Rows from block 5 of the image encoder of a small image captioner, named by matrix and row number. Rows with one number within an expert belong to one neuron, the router's apart. Each number is 128 + 32 x the weight over its row's rms, rounded and kept within 0 to 255. All counts start at 0. Numbers have three digits each. After the name is the row's rms in percent of the matrix's.
Before each expert's rows are labels from the 100 images, of 14976, where the router gives the expert most weight on average: "responds to" is what is common among them; "patch colour" is the nearest of a few named colours to the mean colour under the peak. Only what is clearly more common there than usual is listed. The data: drawings of small networks of dots and links. In brackets: how many of the 100.
# router: router (encoder.blocks.5.mlp.router.weight, 8x192, trained with AdamW), inputs 128-191
# gate: expert gate (encoder.blocks.5.mlp.gate, 8x96x192), inputs 128-191
# up: expert up (encoder.blocks.5.mlp.up, 8x96x192), inputs 128-191
# down: expert down (encoder.blocks.5.mlp.down, 8x192x96, transposed), outputs 128-191

# expert 2
responds to: laid out on a circle (85); dots: eight (49); white dots (44); loop (35)
patch colour: grey (65)
router.2 102:167161134142097119110057160113120187177159192085113159128156109102130139179132097129138055137134117133076184099098094056148212117131166111084084140110113156129092107076129082174066161127116102
gate.0 092:085121090076178121162117142138075166171098100172129093114186154133116164161115107146156126105087109172112185083096158131090124130123146125063137118140155110114192139118085149120137098140128132
up.0 086:101151067136161122148113172113189162136189099163179075091217132076114101183094145108108082131117139180129125158141096090140154122162146102114119125179047088137154107090111165120168119184108074
down.0 096:115121152126139136121092117113103163120071091068109219229117094177141149183152102076198126123111087179117127146134150119120102132133124167155144120154093140176147147134083151144123151115101173
gate.1 109:168152122129134153151086105113079108151093156131143063133122143158154163163131083143139095065154181129104123150147175142113180162128053146034147165134109141117125165094191069182118122100159117
up.1 109:157173166129117128110064138063078105175104174156152124108061136094131135177134122098163139086160187145175146060116183146077109170123165149098148104095062152156135114167168052162091097107144146
down.1 096:064102096126139137142129111066106155155129076067135139170112141174081145134127113167115138190131185128096079146141152140095107078161127137088102158111121182096092171180092104123157107134134151
gate.2 093:105170117123098137125097157126130090110119198103174112122121145105137119109143127102129123118164091141109118154105172176152110069120076121172125143133142198113134111087165190123086183093094116
up.2 095:141144162115121121092128147130113154117074126113115148085117132102104081111142128140133170129138154131170111170160094146092083122121149108093140156119195114161030160154117175076159139088119091
down.2 102:077128126134104164128213114121101136125113113133130151117089147108154113146171124134050169190153139143152197089133210152078150136122136137052166138125174153127155132130122125132103101120109119
gate.3 095:133111129102154077154171106124118136186112164180116094146086089091087159176094108125111115100112148133119112110136168114109117144123062139166088181152118183097180140178074176115168103129115119
up.3 102:198093111153188053126108173130143131063135120149121138100151199127174132100149135109133105122110105084169148151127111167118117153126159144142106167141132137139148193131144106089146117073187101
down.3 107:095110166125123045138140088153091164116147122137099105106131141135097134124152151084103147148113152154102123129117141137118133090113113164079185105105136162104140125073069133110144137161127173
gate.4 093:090155148091119068160160131108081111170112131128096117177182145158117105116182138097149136136106169108143158165119086157120121069071193091062063125176155122166067126074147080154163172128062106
up.4 093:129073171163140121147188086152092197097136161140161125109121120142108123087118127128119067110188109057143120135121107188092167158121116174193110090080207124141163118176140118105084143161123216
down.4 085:062138161167121101131135109161113131142144091145093103121135105194101100146132122117179095116142113147139124077111133110173174132151185116077122116121177075143098147178165163141121095080012055
gate.5 104:184032174106146169112100143151081159116138118128106125085216144120159095144147143122183112152168151092143126180134124163092154184143154149120111119204107125127130125084149084141143153099141159
up.5 099:088091125091175139091128142115100141111081088146118158101140092121129174132098206065180169184152047132096125192170140131111176147120137152168030104148116161154106156139136153133133177117123134
down.5 093:126143092188156139186176100171207106129115113060096148140104107133176162167145074074134135228108182157138148150119153092116104094148105103113124093139110185129145094132168081170131159154087157
gate.6 099:152110220120167115172127140176139197060167150154070114158149160136123144131149186095147140145088165094125212148168131158141173185132135154132130097065098146099146207138141134134151066166140110
up.6 101:083147135153107130124165118132164108103158095090118051177102079136147126096135132131140150137147153095145141162112040134132124091092196075136136081151112100148122132148126170162125094176081110
down.6 097:184102134123130098122139101095113221124161135098116167096135123186122129155116169163149145160120104138163162148144143130141130190147139136141129113114132119092058169071045147145113168114095104
gate.7 095:116148203155109163153142071131191155026064131090105157118129182092123158145108076112166157147072124175085095162096167099136108170116132102141111114122147071130072133166128133120167149135081131
up.7 098:118138052136129132091148121146108131121116175124125115108117102183088142098160230184083171067150189117121106139147135155133049089161179134083164133163140113115154068145144086115084087157137196
down.7 100:148102171129154075132143132099169160082116108177145197151081126151131150137115167144114108100142102095062128170177116163152103174105099146166086066134074126082052098114140071116151120149104152
gate.8 101:127102099145156161138148144110114167142070107109179106124130190128107093120156076140091131133157130138121131171134070058156136090094183121157160132146063114142107124113070119101203147071164180
up.8 096:050167179152149170117164106138089154104153135169132078112087130148117155103128172107146101093089145121146149080079186143102159103160200181083139145084160147095145097116148053129105105121116145
down.8 100:091130126133171132099106142141142097113128117133098129164152144172061125107183143102138149081164137119087124145092078170102162080107098140146113160129198127113097149130202131113177090157128089
gate.9 102:154067115148157142117173175181125174075121136158140125098104178098182195115131093150117102156094151136119106117204139159133146144122108087125129074162183164144147104142111110162104130137115113
up.9 097:133137147130108148136108150116136128042158151131144127154099137171131118164135056165116143106073130105124193171135053118091140183171096099163067108168174107124100159122128126169108126135145130
down.9 104:098105112171122125180154125136104117101072140082093091135165172077093091124146100086102113105198169152072135116111111170124096078106144052151133152142159110096165179082189110135137175191184155
gate.10 100:135107176102131144163115070159145122190149111097129132152133131157110092066100141120143128086122108071094089179111108053119155070140087187119176136120141122155174117120061148157126121184101133
up.10 102:058074135176132107196146161112100111135123108079151122128091163186166117131119151128149129140134126101102090071104158123096121069149149144123100087144114203090173155106111124169163129160141131
down.10 111:078140085081155104070106091131155074084127162098120118037160169122176125141115191160077132182122165138137103164099117058129108104140122124172162117141108139155159128116166096101105139105104168
gate.11 097:086140193113132165166087138073128100112147168051150120103132090130141158165062152091168136152117189143141112128140154144128084083153159132093156161050136095108074123106169082154130100164155190
up.11 101:120207172125127166086126153117091116091149111115070145085145101252125118142145186104118177156137160105101167087073123120124107074109200152117141067135102137162178092137142082163089122155098081
down.11 088:133101109164146080222185121165132104156181110128105130116124068060159058162137149096190151126186160168038146162116172100174128077097095089106114136168190157143106177123139175102149131128146088
gate.12 100:119114054139110121074125169174170084160101108116115139071093152086110196122207084116115099135143136143178095103187154133156134103114122108117048147149219096149175148140094113112126168111130149
up.12 099:094185075093166146104181081090137123134123159106138173130169099118129178144153096107115068125149137094128147159121115143104155167101120140111078108103207168127136130123174113093143127103099177
down.12 100:107179152124188071117150132166176070092119116085118129107126109124124146080134096165165140133074102142135135120098131127127121107134126138175138107167171117091132106138111175129063173129167111
gate.13 104:105126087101146151134124113134149138109119109120134120134151124083129114106131065108082096164161172106127142147081091168145153091090191118090114122149117255093073098109143066146148126102132120
up.13 111:152118169173142114093159104180154131146099104151125163115091174107128159114163136147130161185156094070081099099198136138101089160168135132114065132066116048158156119162095149127144107134103096
down.13 101:123111131173017164097112134195110164103125087154114127157164172149122120087130101120097084147096143177128119099136110119155114165080112142130129134121163132105159126143097134063065135143184073
gate.14 096:143154154119167158187109093071140062136083109154140145132116099122082154157113161116140078091083131120108113138054164136132052183131047097082153075073209103137120139125141087104146143149168155
up.14 101:106148137154120138123145103178113106166148129154128148120146062129125239087147092142136110188121081149088139109098118174185140133139148125187050133101104099129146142154136108133140151168112130
down.14 111:099116191132127107171134053167122150099148142139155077121127145169169058138158183131126078092093119134158140110149103175203129103116045148162103052106166107099144136098111184099166119073138107

# expert 0
responds to: grey dots (52); complete (29); pink dots (27)
patch colour: black (45)
router.0 093:106154082149149096108107144134166132113175141096123129099157136099143109133161139119116113050149092143163142108159082086109169159155171066089145112141108143181094140107148186178092152131152121
gate.0 087:133104093083144126110044141150069117114166102133089117140117157157143157149104134128141144143134143153113119147123138131106119174145098091120139133106119102199110151098137151127113167160098131
up.0 090:127189118103142142094066120117207138143113062116128140149128185112095138139161161149087130092120117056098175097113067144099128178111170108117108099129168154145156111115141115132174163073096110
down.0 097:152100134202108095125184136159098128095151130057091066146193160150160189161086123095129149093119127084114152099183113131089122069169175095120091115107107155103185084099102126098099054130118124
gate.1 109:103190158161109106150117159125124081162187102180119104139085050082140063127112167094122159129162160157220158126160134123137128106155165136148158142129120108128177103065154152103128094162161086
up.1 108:115192175086155136160134146117142093098170131122132090115124051096139102080098137130120161055147109154127157137119177123192108079153183079140191111163147144122141150078094102105098137134162114
down.1 110:136138096130112128118082163081164149097093137117161065128087120118122086128148124113088165137127141074134103121163103073136146087105089123126121190133154104143115142149105113117178108126121096
gate.2 099:145075139185089120122185153175161096062116137138105101092134140141099150120090150065107145193156085148149093149137095143180093104125139171142166148134084144152103172138084122122101101145164107
up.2 107:176111087117147148125099134125121108142153133116156100104159116143153115081074142130116145108107129133146144137173161098121147160123041145106131156172136095164107144077175085122167125126095118
down.2 097:132127086192110142127145168102150165088155129152217104088116153185111131116126125148134141158132152138119137129121160120182122128125145111089171106119099126084113141116107176113114104150109134
gate.3 104:058105157178158146124147126123163140102119126142136163108167092121124083185125126091120120125160108121108122098101063119117110135111064122079201088155074182137154127202112239200127147140145074
up.3 105:120102129113151127068139169101181157124155135151178121124132097128136181230130072146141117108110126099172171079118107081166135191080184139070184101178112144118187126099092129151151102165147170
down.3 096:070179129107150039169105144110089100119139082116084114110122236147165158136125144134107136158142160085125083105115159114129115097167060167171125140169091157122082122121159138145146086127114143
gate.4 095:164106186126129119084109115114120147157146138150091168138211092075187155103171135090114133181066124103170099102132144144104113141135153133121170119101162092090136119159130197137153086106086178
up.4 099:107118107142123140056083101133117129113121144138142114135109131102128143114166154140147189130121164094131111122113085155145088040149153121134091126139095110181162117131086153145096118163169125
down.4 092:175128176083096103126091184119094144121149119125089136127132135106132152062074150105122084087151136169160202129079167159212102117115115106126130130117140121068062105146154105205087122159139172
gate.5 099:090032096125118060146164171154145073131046139121146083135164140101146102102126158133202178146144149084116085111125145135135177178145128158192115076123055144122135133107159085148136152110137069
up.5 102:099238159126116176186126127079096141123174081126117181063127109081142174127105082134032102136074150151147138124119123094104145138092116162134163102122165122144137116092130064137180128110152163
down.5 099:164171120066080117176128089082125088120185126111059106118104098120170101105120164121099099146124130146155199089120108121214104153166092114155162118125149163100093115136125106122119105110142149
gate.6 100:186115134102079143153126139146136119108122172145098129144153136157129109105114099120115147166163171191146074087090151104103172169113150134213164148123113172150127077147164175106108149105146136
up.6 095:164052114133119094165074116133137140121129138180094136109116162115135133044134114167131123060113136102181131159145137156151128113151166182139130195165091125139138168161107155181134159157168168
down.6 107:155153148131080129137129124134131150190077120171080160120101152131166023078135119120148138095145081112171143141062064152185118124183156178145063101098150146174126136127147092130095137170102085
gate.7 097:086126070086135149136152169176127166149111155177139136161149127104135050192144099103099171115128145119140176120085081155124169167110128148103155102156143161083179113138164125126119125119081084
up.7 101:137151170122138197128105182162135139103175169138105157119189124140132082162133163157123105163097150094144141132131105069097100099117104108063121146070178132111106179136173085141167162098174152
down.7 101:105110165176138112089135188118107095116121127063127111188172154124090090070153132162103114162118161116128174100145183148152130169112143173114113124124183138105140134165132100140128145165087062
gate.8 097:105046231123151141140120144145099137148125099162116085119068135123130123119124150132136160119123122128087119096134125135088130109057131110102213142180121095144109123152115124160125154112121136
up.8 089:073110096092121077188080104105128119114163161124154098050087088129106130097093159087147055124139090108158148167183125154092131159113154109141166142099136135079112129114110193114114177132183173
down.8 089:117138176146187144116121119135181060125103128151211154163124082148128146095151137140174130122109131127088157159217185153102099122101109102186113146099138132073125100064123152202213073152076138
gate.9 103:121170130151096106123145182098109064129084145133141092148255117167125145109128045151135124087135089111152050127153160124134180076080064127100139122095113148100119163113129090150136095178123168
up.9 103:120123131112110117115129076155137139125124156053149135136145154119143125086089152078165115105130125134075182119114144164158161073124106117047109141097130127194093135137123132165134083175174081
down.9 105:106161144128140131121142133171130133119153137150138132138124198113140083181161062113125114083120060143107152166174128136188163110115140146129104168091134120122139138135090117177116146121126134
gate.10 103:132145126127170129149131140106145078114098075134131110166086097067097139123112179170158037151157103141113101165117110123086105124129156177146113151177099089122081149109095107134163152081128149
up.10 095:122124160125121135196131113119098145076162157144128075110116127157101079175185100171176134135179186129191140110080127142150127170121140092131149090120192130172129103179153145107114154116189137
down.10 103:067049130152100134196151079129072106178114089118169084129130137142130169151135106216126151143132122105139112133103096100119157059121063170129148151164089095125159129142121097138146109123064174
gate.11 098:081120126127121153139151108146144123125157105120135099124149098111104106133134143128092137144096105175097110167102124124114178074092135144113148148153170096109150141154177124074137133140079099
up.11 096:215133124168121148130096104171141147087140133115108063162131100110118181148121159146155196101162129122159144105143150115073181161123157164159149126177161075175142144181187179119110112142205150
down.11 098:110080091079103146122070108160082139138188118136127158103129204087096151105125104107223081118124142186120112151164094117127115163065145150145138103181081138138125091107089169149154151128074203
gate.12 099:115169162149094117143134115146070127119161088164080177101043102110070098144154067178123113143161144147173118135091125075104094147156073138117130136135146101102165140114129114154112109142177200
up.12 102:182171156135082154106143096129127105165184104153091121162118159119116139108147097142161145176203067108115106140142093111154126130123127127120115156127114109189176128105105081136154176092115181
down.12 101:179153105125136164115077090103124118143122181129149119104128138144129082101112136130119157119135152099177098091144116129129097237115141106141124116214117122147155131094102180113144053150129147
gate.13 109:084077107157162085092121109148122186146121157128104096089132078199084105164110160165213153146115135142090091152131123120026079093170105089107152139140100169112168077148125187141169164100116146
up.13 098:034065153127110092111092132172097154123146105144122109141122163103132199116174108157107130124128147147122186110156149143145080113150170127108094197125154183046058102117138129127122069083094124
down.13 098:107130129109136114120083163141105140175073097120142138150125124162159123132096145172166104155121112151086095097109083079192164094159073124141059101122200115157139106062123110143172205120153117
gate.14 097:118209152135072178175145138184189137110157136178115133128102139188152101155139064102147130137157096163122145118114131111107172155144078114159130053126183103084146118120107139130147092146102078
up.14 095:155092111102156138108166112127133156158118112085104097139150067126089082119097174150148119116165160112081145159130132170123103112108123091166115163124093168154075144158171061134138192130139129
down.14 094:115176181123124114158139142178100111062119138114134169128098131119078130134177083170133150056147151133084157163117113107139094096190145114134115146160122187054121099111110135081130143086140130

# expert 6
responds to: five dots (44); purple dots (39); two groups (31)
patch colour: grey (69)
router.6 096:150188086178118111146124153107164125157103121129130191114189116142144152162191166058135171137084076148157167139143111116201148154137158121098130138188107171118064152129170145065136128181133132
gate.0 097:114048113168096085109070146178157094145145112125162116117110146185123147108141129190173158085113073087165142133119156105104186082158067125079122120178130182129103155122087133163118105119072117
up.0 089:164174137097154192074158118119092048132071068088138107122176091095146128072112101124171089152108115122161132152146130119092130101081140124170123103138137096146137155112153130090094157087156167
down.0 095:137117121177120186107146096088141096141099127085154125147160193111078131108083109154173031091091088112173070147146103133148146142109125114115146123141136093069180064220146146108163125144091140
gate.1 101:177075130105114154094144155246155046109123146158159157106149143063102093184122138123150121091154172135173128078124134129101158112169131142075161143107059143176105150135189180073107150166164105
up.1 101:072144149141133120107120094074151150142112102110143105093091118134115083098130174091092123137142135172122117223166113093135122061123129108210154121148098112156079149085081082164098100133138132
down.1 109:135170081175107138127098045083142109120184139118114156130169141140107148136102096131087094041098200154174152115154154081115208140152169103166060095089176187115160099088135112129177126170104138
gate.2 094:068083108158100119194089097089142114133141090117107107075144138085081154160128126097093145059180111164090097075112085144092067103057092142104148138126193101139163168143191109103141060086137116
up.2 091:143173150084123115072157159177137148095157127084103150181092118112184165111112128107146110212108141113157148120116162134153196150141131115163089113096126130143070150127114153113125194142074098
down.2 100:109071159142130142117139139148117135138164150106120125080123121137143111117146153189132051198111134177147123150150136120101147099145152131143118132160117144052128058098061154153067119103031059
gate.3 092:060110163187100148131076102099146166176111111206126147160165092073171146112173102163102120106135053088128124130156162144118124193166071122120165090116092139104159063166134114139072073121087113
up.3 094:104171060112091077119140115128078093118156135133143104121113150123159117134123083096127110112156226114153084117115200179167131144107124121162137160106104127172180149076142087131169115096079106
down.3 089:195117098161090128133081138133097111088186128147117138136140171133141180187121159112070136092104130100113109051140117177080091111134121168134155119070077178154136142099110089155139117156144122
gate.4 114:141109169171069091116090127138185149142129132101156158120106088130090112183117118094149127158184136159104134196131101122121129187100113126130088137136160164144117106086154079133133163091081120
up.4 108:120159140126161092119167144144110081116120097136123112187127148141171131110107102132137115160122104114145160099117140134162133112161123104126139115139090154091125136145169112153068129147169163
down.4 105:141129135164094170066130155153094155116081119100089100136164138146156189102184071100128185097154136131155149107152159154162154107139091103131078147108185101081109113128129106127174130094100159
gate.5 091:165133124161126125146147137171124177110151134179101109111125104162155091079135128104122182074134175150103145168177106127101087146092160116095091103185171182196121112120158175108108082096130145
up.5 098:111130133149111085143146110174174120139120126158149058128140125160107038061168124116131119120127070090146106116102142156121127131096179130088088133135074125154117094156124071168157148152135112
down.5 095:115127085157105085158081106122124105123135111177142095162094118143183136106137114182161156208097171112133152058125128101131145186120110091114115145097170127087093120171135122165093084146118074
gate.6 098:047123166100140115089123101139162115158100087100135118090076136094123091101140147120124127160085204105123178123167153130128170143155062074138141146124200152100150172136099143106114138134087055
up.6 095:196125115070146135127106139118052104112151157163139115098117110143109044102112150128088137072077078116187129080118103159134139139158082093085117168110100085167124112128148100156128119171124119
down.6 101:142144135134140094111150130134099159085137096093126156094088126166114104151157077154121155041133118108116169171083142147114125153110118070130128133144115159080110110205158119110096132149188103
gate.7 096:111136123137160139090119127194098110062128146069143120138208089096120141101183115143087071162127136071160120187147139167119140130097110098160147134156170137057147059102154130136106129131169149
up.7 101:194143152087089175135155147165136161074136152157107108136122113145154168104093110136155119173153156173157099109169126178145138095093085107218113109152170123145111147050174084099133180093153153
down.7 097:130089151120145146140107172107144070131147133132115139156144150126094137137203111112089158051147074088140100165159150089156175127162192142134135065181100103118102139123109142128145106096096144
gate.8 101:138147103191115135126118142156087115085099165138122119091101174091108173133140167106168083186170107154135083121077065104133098117117088110063142146163141044122158132185125093156111138120142152
up.8 102:166135137162110166154102188100125142147094125100107140117083079159119116092116097131155165155163118071148142102164096109129044175124123094113137165150123157206164128248176071087116079096178097
down.8 102:077099130142094149088109133091107146127161137170147098162152111144077106145141165125100125102066118120097194161196134164095134111150148082105108113156155094127104152148130165133113145125176134
gate.9 113:068056090145130148143140136164126088099107177124082152135082126142169169137165086120137090105123084086080138164189124157143170113105102059075158095110141154103109099138107172160179051056138084
up.9 106:086127122120156141119075159147101133108123103132070122130129131055114169136152104145140172157127114114183140071150140154140151113088176132088155115128113145105093122149135107158146061155150041
down.9 110:112123172145096119205086158133143129090154124128117106101146102094139132142151146192145068153156120126159104143196128089169113177090122170176181163082119070170093129140086177084103177129200126
gate.10 104:159148119105100129159138108144065080104114142132154121095102143183125143132099095150141138201110140122124118165197177092152140083136188081147167158124102190146093110162129118175116157128067081
up.10 108:133135148138118112143123075114124091109084101159101114081145165163115188151114071152147095095115098143105127136145152079159114140107146136185115126137141161105094133118105072130097093069062135
down.10 099:076115102127132130066054135156170127154135103105121134153112155112121129171145118125152119141079069140170136169117117112091126123109150150122183104121146092174125204112154122111158121135144122
gate.11 095:140087139151089110162081169092134084170143096105095141127176156073168107087168110086095145127135181199124088115093097160136066157150103131110176129073162117107126142078187082148116141121054206
up.11 104:063126146124149188149138119133152110135137125167115189114149070116133125133092114155127136139160157140139033084101115161123072117120106195180124088042094155117106098150160114106152125128132167
down.11 097:164120106107145124062135071147109164186119092127143134183125095139096118193082103135109149090115105125108126125078069092107112157146170057125130125135045146136197143170093146161141156146124092
gate.12 102:078095140141160153156098122151115067107184142175105150131047126089103118088091147126123104112138098145126118134124096145133155161151173104132158129094169089084211137134132094104133144145143153
up.12 096:072097169140121104116120149111137125107090119134188163155188165113128223170119132144134087146150156144167149081120092106108167158160057186136126125186107112125116152136189144145149147101078118
down.12 101:102118161084116086174088198181098144135127155145138070108116135109101092124193116170121138072150133084139132153155182112164109137123103095175024152141131150140143114124139152092148141117132123
gate.13 107:076105101121144168159085105134106113145106154122124188127178127181078084150074149158102088167106129142119119185069148072092116108145189122165162198142075162131176121201140136142153113157190148
up.13 104:048075123185115090139099150149109130119152085109138189177151122121120122185120114136083152153136122137116175105142167108155091130099182113142114134130117153146157134179168090157129092120126171
down.13 103:113147118088071119166059110070165147149131180134119122159105194161166178095117159189150077169160112096166129126196106127119196070169139141098130112125119146132060103125129106094156149130092082
gate.14 109:121091127152168102226150148124144118153128149125127140125152112138109098130099170144097127150132168161115120166122152160164074121080137112119127154109148101154110125118185180149108153161068135
up.14 096:088110136125136111138057093163132186160129125171147089183119168132094166095152104078101128161121141077153159125091141153106198190113170142100102091149156018126156121104188125085137171131093112
down.14 102:115106112080166060160150152199120112132148119185132076142155102082099131080150095118096157093107078098095119063174155138121125124163055140117181159091114168130111193119174144126127130094131109

# expert 7
responds to: nine dots (79); yellow dots (41); tree (30)
patch colour: grey (67)
router.7 114:105147098203113146101151116104148063040144170125124076133123064165126143090119160113141088136099163151174142114150103048143154130127114059130155082132143122109079151106134108134125121115111143
gate.0 101:155114121145113172140140076124107113131126157156157139104205083107162131049118106130140097102205141123155134171085093124084145115133086151156162100150191169155177128116113194120151154135123122
up.0 103:115143105174121157136181096193155116115117180141135125130165099142125134030124082107116150112143131157144124178129135073041114119138162171097134112171156170151159096156123192126142157143146186
down.0 102:105125141042177195137126145139121144075131155114093185168123151118141130043126115104060144081118183143130212080082099172115140067138182121163139126094135196135100205125160147147095077147131122
gate.1 110:164129135139152165135116151182121063155163163122089068098096087195135126035142159100110078148128200140120148125172153148156144074107108115081149131110127127113113127126188092145147137105127138
up.1 110:153144167118112079116070098137123215109096102135130188153180214091057126227103143147114145092106057067117153089089106135123073143150126133162078126111094172106118127158109135116112095115075088
down.1 102:167093047165125115108131134119130124161115070196134191121135130121158174147174136084086124131156163151105115128125071054154221132178101085093120147106130163172138166139137146106123172100167132
gate.2 090:147106136104119064139149173137186101179119113165127096154103042129142167198093172140116135177131113130139091178139087122106108156135114079127143118114130094141133163025104138121121159103109151
up.2 092:128125207137135123131139176138165154127145128162114136100060169158167085156205100113090116100122111166088124117091082138093168082150190115152060131111125161105193146111099136140185152097200165
down.2 095:131112096118055108102098169144110187089075105147111104107146146142165059078096180172177125106166093114167117116162113100142110123061131155155073135094101088114094116128126137095149120143127076
gate.3 102:117174119134160125148080116093123099062128137177116125155114118054154189078157107092141202161140193153108143150117132132144133154151120075110195174123172134110109100107097088131113136102090159
up.3 088:103095099081098191120193121108136163206190033140158086133094066118137162133139101166107167094108139116128121058162119150168153086120142155120148073098163095185115230137140112151140121128142190
down.3 095:081077118105101112087144083109047150150138113131182150135148172175183091150086125140109124120196144149123177188117128145130114153158114206110137136119176130164111158131114183139153143189159069
gate.4 094:096079128136111032129169133113066055144093190146140122168063190106179106115102136098135115134094137076104098145104107114124150109123163171175154149132134086146107144121128114129136077124175068
up.4 098:114093142138114137164120152089126097103090122127204148101106123164080148130151064122128106142161174064109131084154158075152099095096138147071202130078143148113126108079107113106143152097168181
down.4 100:082146145050180197138098130122120082148131198140074150099134138168160126113131143136168091161113075134126138144088085189123137118176109157122172139102137193145155171146107137100106058146131101
gate.5 096:146141107152113131196152130106102114149092107153100129164160116131138085067145130091132136120152157098123108113125080176099098149128101146052185188130156148130175129160128197122093146137103164
up.5 091:139124167107169161177179122114106132114101096107137104121044068170102174050166110089124156177149172124094154091127077108099056062142131162060158158052142180108124140112157137114132165162143088
down.5 100:110117116155139143088078193178165157111194120128181119104047160133102069146087143138128109098076123130147142171116124114155139133153176152149147061142160091081148086112091130174105086149099124
gate.6 112:151104143125155132144124081102188097058116123113165089130143114095137149154142146106103126121099157144114143060117057134118082119125043150048126063165155132125122173106112126187098111181141141
up.6 110:040127118149198089110163090171169108164169172142155083133102140155097096196122157174134112142141123143108086132154153092121174126124195168147050134092090144096093164109168146160111084118126157
down.6 109:136172111131118118101138087126112136091156105154098090128124185206096147117160124153132167135134108106147142088167087136165086194143092114146172121150081153147127019159072140152131156085146112
gate.7 098:172116115157137148078153150188121189137136097082108164153139121147107098073111108142090091157118104181129130098121112152124151116085137148107105106154141146051097154122140124175153093093157144
up.7 104:137135161141129160118074145121133221048107093126059093094106139104171162116134140150113083151162144162179129138144144122146094163089101158177081132126150122085078153153199086140131155103121154
down.7 104:085115153103135163096125092136116122145122141210136150151152105122100095109111174200166139107113141138097105152098188093134108093091125153123148102166158146123082161146106156099114126147120086
gate.8 098:135089157132093151089154114146116171147145146126157180126158123120148087096165147119162097079146089132053103129059116092085122121099133178089197129187145108164131150119138132112135133074125152
up.8 094:131161084140133121108188160068116102155139102093154071117126075125110178118150185067136139078132136153127105146131127075200134072104091131145127127139131132083088095097107154099095161111130140
down.8 106:129114123164167155112099113111120114126133139128154184158135110170137118093152167108173188140083135139175123118178107172131134116158136116099110128142094074135136147066109144120198108132112164
gate.9 091:130164079128157131145076076195145104086166167170128118132090132066103137127067173115087129132122123112090109129108150101127147121110113120158138105116115175099136122052162124117148181110093066
up.9 088:135152092166110097149135140135159086175158147069137195168109157151127176064100098124104183118166148097167165113125107096165170153111076125146079079107154096114178143144087134105114113185166134
down.9 094:092105097118152160057143063169107077109150115118129175131177143074095133151117111101137145140111070171127139131102114103085151131135109146100156127076108148117127109104169116148105132092100117
gate.10 099:128134122108189115079153094072094102197140151147135084115143179121128095153145069119159144158097137157156139036115174116134133112107120173126190166130209082105141113106127106182107136159163130
up.10 091:117143079097129121124134142152180150127105112129178156111111099127074099116134111121092145041154111133110109131165080149118060111138135185141082145121146095116084121130143078128118040169157144
down.10 091:047124144080153127139151102056057131154143179130178120107065187109114104134135146137151153158157122040096102127117166127122061133139153119108142150085134162080127130114158148222109090156103098
gate.11 110:137126111160109105148130174127119138102112113155132142141078119241142177086112148132108134105154165083104083148092072109092103081143162144182171192121126144127177089111153116135128118124164145
up.11 106:102098099124129148092159191132131121035116132143125148115121116187159147070134129123110140143144157081134122117051076154158153121148220149208123122148114174148156085167125139100096110141122104
down.11 105:141071161105154131138101148126085150135149091193130147181157156077112121117146191115102147117155156130127112058114105163101149156129145134150113066100148142123134161124137158163074116073118089
gate.12 090:139143176145150182108104177130104139133145112150133118131079075140129173064086119093100147140163162151166161150180191089146150165079167094148085131208104147137076106141112085103128196128192167
up.12 096:096163176122119131105118131070155161129124120140115107172105111112113122143141090130168201077068142135119161155110135131204175118119106112157092119107091194211077140146129160141123176063131132
down.12 095:099152117103150136181185110143129108080129169091129114116128117120070135122112114142113094122073177156097120112098148133173025087109083110142118205138123136135170147119072089103126135098087120
gate.13 094:146072150157120083079164109128143151052129122120107132119129119110090067086120068134140167148156101169098148158164137178126086136163079138096154101145162092127211137086171195086159142108150150
up.13 095:206098119167103132181181104141138177136132099062131091118136112183107131116118079153136154130146141159097119110180166132150082134104112129080133101160154136129144170088151118183158142110192076
down.13 103:150155083135119170126124135067087104160135166099138135139077129084136078122127177095133101144167163152084177105121088133126134119136095079105142125048169097175048090149122200126164109193176088
gate.14 103:109129087161092139071153161102090154197170115114186162109141122189139149125118145093135087107170091153191147152068159097108144124158142140144066144103133139098114109097204112158124168100074124
up.14 098:048111085196109148135091129142098152109156127142121091153140104116159179111096158121113145146122094143053136171137160131107209116167172096119112063119096198109114084170145137079112191148144102
down.14 094:141160125145120148046122102176121095112068164208108120107076138130145152113145107089105170183112127138194177120163148140155167146127080168076128164112125130088157123106153119110144192113145128